{
  "encoder_activation": "gelu",
  "encoder_layers": 10,
  "latent_channels": 16
}
Rows from block 7 of the encoder of a small image autoencoder, named by matrix and row number. Rows with one number within an expert belong to one neuron, the router's apart. Each number is 200 + 20 x the weight over its row's rms, rounded and kept within 0 to 999. All counts start at 0.
Before each expert's rows are labels from the 100 images, of 14848, where the router gives the expert most weight on average: "strongest on" is what is common among them. Only what is clearly more common there than usual is listed. The data: rendered made-up planets.
# router: router (encoder.blocks.7.mlp.router.weight, 8x192, trained with AdamW), inputs 96-191
# up: expert up (encoder.blocks.7.mlp.up, 8x192x192), inputs 96-191
# down: expert down (encoder.blocks.7.mlp.down, 8x192x192, transposed), outputs 96-191

# expert 7
strongest on: full; ocean world; kind: lava world
router.7,203,177,173,212,193,221,191,166,207,204,190,164,192,214,233,218,230,183,197,214,197,182,235,199,203,190,173,207,212,199,226,236,183,173,214,189,216,235,196,206,197,231,187,191,222,170,215,187,226,189,225,170,166,183,209,200,240,199,253,216,208,206,197,212,221,190,210,244,185,204,178,237,178,207,182,220,209,214,207,200,219,201,239,180,216,211,189,212,188,197,200,209,243,166,206,241
up.0,196,247,192,168,169,181,200,211,175,216,194,191,212,211,185,194,184,183,181,181,198,216,205,179,188,164,208,212,192,187,210,207,220,195,200,203,193,212,209,181,186,222,205,216,210,196,204,167,158,204,209,185,235,234,190,220,194,238,179,206,232,189,193,192,236,197,211,215,194,247,196,209,202,218,181,176,128,208,208,193,192,211,194,210,242,187,203,157,188,193,200,218,206,192,240,175
down.0,220,202,196,211,216,178,196,224,211,233,190,176,220,221,174,213,210,211,198,207,223,194,159,209,221,184,174,223,207,179,206,191,216,210,229,191,207,178,229,189,221,183,239,198,198,204,207,145,183,189,176,195,190,225,201,201,234,209,198,218,201,211,177,193,233,201,234,225,206,201,189,232,201,225,194,201,205,194,206,204,189,226,175,157,184,192,212,229,195,162,206,183,183,179,185,176
up.1,200,221,184,180,225,206,204,185,171,208,182,213,190,183,173,198,224,197,215,232,205,164,206,158,182,191,192,187,221,156,184,246,180,217,241,185,206,194,193,217,218,198,193,206,191,208,192,176,177,183,200,180,229,214,203,202,228,212,189,210,221,173,213,186,230,204,193,186,227,185,208,200,177,163,210,186,209,232,193,219,173,177,214,201,216,222,213,200,204,212,243,203,222,218,205,174
down.1,231,187,194,203,199,164,230,194,157,211,193,175,216,220,214,248,152,208,178,217,194,190,244,247,241,204,182,192,181,236,220,211,183,194,183,199,206,208,224,158,182,198,189,203,224,183,202,193,222,227,190,223,203,225,206,174,189,201,210,186,228,235,205,215,199,220,207,197,199,183,172,214,172,224,166,225,217,185,176,169,177,212,192,202,194,186,196,190,193,221,200,230,211,198,159,204
up.2,205,214,137,230,180,239,187,202,198,183,216,204,182,256,182,197,202,225,206,255,206,158,183,202,173,195,186,203,179,201,186,214,201,182,239,240,227,193,201,178,220,200,187,197,201,201,217,185,170,225,221,186,205,208,218,202,209,202,237,151,153,224,183,217,193,212,194,186,209,187,218,187,193,189,182,195,180,194,201,175,213,180,209,172,201,203,180,197,213,188,205,184,215,215,211,209
down.2,191,203,231,181,196,200,181,204,179,189,201,170,224,189,216,179,235,195,211,192,225,241,183,197,183,205,183,197,205,211,227,186,206,220,167,213,186,219,210,177,215,216,186,156,229,163,173,216,211,149,155,199,203,172,190,193,190,203,174,186,205,187,249,180,211,235,205,194,191,185,200,178,186,197,204,231,228,237,176,207,175,198,187,225,219,189,217,206,197,239,216,185,193,195,241,197

# expert 1
strongest on: moons: three
router.1,203,223,205,196,213,212,193,173,182,198,182,217,229,168,193,216,190,185,192,210,193,198,204,217,189,193,175,189,184,184,218,185,169,181,193,176,203,196,231,214,173,200,201,163,208,201,191,220,179,179,152,176,202,178,155,200,195,211,194,188,209,209,199,231,220,184,212,225,184,210,202,181,226,211,204,189,193,207,149,197,219,215,209,195,217,170,218,194,216,183,183,220,194,150,209,213
up.0,180,190,181,212,226,233,198,183,203,192,194,189,212,185,188,206,172,166,200,229,176,224,232,225,195,190,227,187,200,215,233,206,226,201,195,216,218,187,176,189,219,210,223,244,188,215,188,207,192,219,224,163,182,233,201,197,192,208,230,208,187,177,189,188,187,205,183,175,215,207,196,188,214,216,202,202,201,206,205,217,182,230,186,150,179,214,200,190,205,191,219,221,204,220,163,249
down.0,218,198,186,197,203,204,185,192,147,184,220,187,212,265,199,224,205,175,206,195,220,185,197,194,185,206,199,174,231,216,223,191,235,201,218,232,211,164,221,178,200,171,200,201,212,188,188,170,242,216,197,195,196,172,178,201,198,205,191,195,210,189,218,208,213,232,212,192,197,210,180,201,196,208,203,181,200,207,189,205,256,186,211,227,223,192,175,178,220,189,219,219,178,209,202,176
up.1,229,194,208,209,231,213,224,229,199,189,202,186,234,224,208,199,209,199,176,204,190,232,192,239,188,194,219,197,207,180,208,194,185,240,210,193,193,195,183,206,224,180,202,191,235,238,210,188,227,207,184,212,229,196,188,203,208,212,212,162,214,165,179,172,194,209,165,180,199,233,196,211,207,216,226,169,195,162,184,224,176,219,245,205,194,196,235,155,190,188,214,201,175,194,224,199
down.1,221,198,191,200,218,194,151,196,209,208,201,199,226,169,212,214,237,159,218,164,198,162,193,207,160,227,230,215,201,173,208,213,165,204,224,195,209,195,222,186,196,180,183,186,193,188,174,203,203,194,192,217,196,216,167,206,187,222,238,199,163,184,174,214,210,194,237,210,184,206,220,211,187,182,190,215,179,209,239,212,236,192,219,217,188,201,172,184,212,237,232,216,231,212,164,213
up.2,214,211,210,233,211,203,170,174,187,201,185,173,182,190,239,197,191,182,214,188,188,177,203,188,182,192,189,190,225,193,201,167,235,216,203,194,183,208,202,193,217,182,195,190,194,199,225,207,190,202,192,206,173,200,173,211,192,178,200,211,166,230,202,244,170,214,171,152,202,204,183,159,201,200,211,215,197,227,173,215,188,221,204,173,232,211,247,207,179,241,228,187,193,169,212,193
down.2,196,189,203,181,179,204,214,214,181,164,200,191,195,199,190,222,186,189,234,162,194,179,228,230,219,187,218,217,204,202,191,232,196,215,199,189,220,183,199,245,177,192,168,184,210,186,248,219,180,193,193,195,188,224,211,215,233,237,214,176,187,158,182,193,203,181,217,208,217,215,177,187,216,216,218,216,214,191,218,218,212,223,209,197,200,220,186,191,205,204,176,211,209,224,199,207

# expert 5
strongest on: crescent; ocean world
router.5,212,182,212,215,201,180,207,241,205,213,203,195,202,151,209,182,207,202,191,199,199,214,174,212,213,188,206,219,242,220,165,191,197,217,143,182,206,178,165,206,158,210,187,198,150,211,187,204,158,199,202,216,229,206,257,202,205,192,204,221,219,222,186,182,170,206,174,221,213,237,226,196,230,215,205,174,152,186,196,210,195,185,202,163,196,186,231,226,204,214,209,198,165,212,221,180
up.0,223,213,231,195,223,192,190,175,189,164,210,198,173,207,213,216,238,187,210,208,221,180,183,201,196,218,197,151,175,178,213,172,202,174,162,209,174,206,192,218,201,192,179,154,207,208,184,165,216,185,203,205,239,229,207,211,181,168,160,199,192,203,200,182,235,210,207,197,213,192,176,194,193,196,174,217,215,198,191,202,220,164,204,203,182,184,176,194,198,239,171,213,215,216,223,218
down.0,194,199,197,193,191,167,245,215,196,189,211,213,194,211,214,205,203,219,199,175,224,220,211,212,189,207,178,215,241,222,177,206,145,201,205,177,186,180,223,189,180,198,176,199,187,213,228,205,175,198,181,205,225,217,230,216,195,208,197,204,197,206,184,215,222,195,146,176,188,190,204,195,181,231,204,235,194,167,170,237,165,184,237,200,177,201,193,195,181,205,202,198,251,202,213,186
up.1,174,171,204,214,193,215,187,222,204,196,237,172,194,174,196,205,208,194,185,211,192,199,171,216,211,248,170,207,165,220,221,229,184,200,188,216,219,222,178,234,222,215,168,179,196,215,190,195,179,214,209,201,197,175,223,191,198,195,174,174,174,217,176,181,182,202,180,222,164,185,170,177,200,189,203,215,199,183,191,214,236,188,218,188,197,223,235,185,207,210,194,181,208,227,207,196
down.1,241,189,206,196,180,201,219,177,211,198,199,217,181,191,231,194,210,219,201,218,205,168,199,195,189,193,244,207,227,214,164,195,189,173,191,157,190,198,214,208,215,210,198,198,190,196,225,175,188,187,229,171,177,167,198,253,183,202,219,210,232,205,169,197,193,186,179,217,203,208,226,186,193,205,194,180,195,205,198,199,166,221,212,203,179,191,166,213,208,217,205,240,228,197,182,223
up.2,191,190,180,218,213,194,202,221,187,223,228,186,195,177,199,182,217,213,194,194,217,182,180,180,213,202,199,155,204,193,164,219,221,190,202,192,162,216,193,176,157,170,213,215,196,168,223,164,187,188,193,208,169,192,233,205,218,176,222,194,143,162,202,190,203,211,194,188,197,183,215,195,184,224,223,219,227,185,233,208,195,177,227,223,216,233,218,165,194,187,197,209,222,185,200,180
down.2,233,189,162,215,190,194,196,179,177,215,205,189,178,213,169,202,202,195,200,185,206,200,177,224,182,198,233,217,200,226,211,193,170,215,211,220,247,176,215,216,176,215,204,188,206,175,222,208,217,207,224,201,209,212,209,206,157,232,184,202,208,212,222,203,205,207,162,231,225,156,210,209,195,202,197,185,172,234,182,218,167,214,205,196,207,169,224,203,221,213,218,212,174,221,187,225

# expert 3
strongest on: crescent; lava world
router.3,195,187,203,228,213,174,197,215,211,219,210,186,170,192,207,176,201,188,185,213,193,195,185,236,192,193,193,201,205,245,171,171,212,216,205,209,215,195,187,204,146,204,150,236,137,204,192,231,167,183,217,205,218,199,249,180,211,192,170,195,205,231,180,190,125,206,229,216,218,206,213,210,200,216,208,190,207,199,171,192,186,197,189,167,212,175,215,218,181,191,168,199,208,224,218,193
up.0,193,219,153,201,199,215,193,185,213,190,197,209,166,184,195,199,227,207,191,182,207,194,188,196,244,182,188,211,159,211,191,202,223,186,172,212,214,172,197,181,201,203,175,183,222,219,222,211,196,163,207,230,237,196,193,201,214,171,206,215,179,193,216,170,165,201,227,191,206,198,215,161,187,222,179,212,191,179,212,166,200,207,167,241,210,178,196,189,206,223,221,198,243,179,189,182
down.0,171,163,188,210,221,187,223,195,154,234,195,207,184,188,189,202,181,211,191,196,172,211,208,198,197,182,173,170,198,218,219,197,209,187,212,247,201,231,221,225,176,201,192,203,186,215,184,225,194,188,213,202,204,155,196,192,198,212,191,201,163,213,211,192,196,200,178,189,212,175,198,250,213,209,215,223,196,233,186,189,195,197,202,173,194,165,205,221,189,213,217,216,186,200,227,216
up.1,228,203,207,226,165,219,183,206,244,166,182,182,159,191,234,217,199,226,206,166,190,218,190,212,216,227,237,203,209,184,197,250,183,229,208,217,189,211,187,188,170,215,231,208,216,186,192,201,208,181,217,206,193,194,206,196,208,180,223,228,204,188,193,226,190,176,223,173,179,184,223,183,197,199,238,203,198,179,192,189,179,217,176,218,209,179,161,177,175,221,220,201,228,191,208,240
down.1,211,149,225,187,194,186,246,204,183,215,201,215,192,221,198,166,190,216,230,207,230,199,201,212,144,175,223,195,216,210,172,185,187,181,182,208,201,238,238,206,196,189,214,186,190,195,204,223,222,210,195,198,202,236,196,207,217,192,191,212,200,234,160,192,232,225,173,222,199,169,219,179,185,196,205,181,196,239,202,202,213,165,192,161,180,190,229,183,219,194,203,196,173,220,230,219
up.2,191,194,174,199,208,201,210,156,187,204,214,202,214,196,167,216,214,212,202,193,191,198,182,198,195,215,149,210,209,201,201,208,224,178,196,249,182,159,210,176,234,203,209,182,215,208,212,171,210,211,219,180,214,204,185,213,176,212,236,212,206,212,193,227,235,193,200,180,195,243,200,176,221,201,187,208,204,195,210,182,210,227,172,206,204,198,218,161,175,197,141,196,214,202,187,191
down.2,194,186,173,191,201,225,196,202,219,220,179,192,211,190,197,176,197,214,210,241,194,186,207,197,227,196,170,170,175,178,187,183,194,216,201,190,177,202,203,207,200,170,222,201,148,236,198,181,205,182,201,183,212,222,219,201,201,180,182,165,193,178,229,196,202,195,195,219,228,190,186,241,217,201,186,181,168,200,178,238,178,167,184,177,197,206,185,187,226,165,184,230,206,191,183,167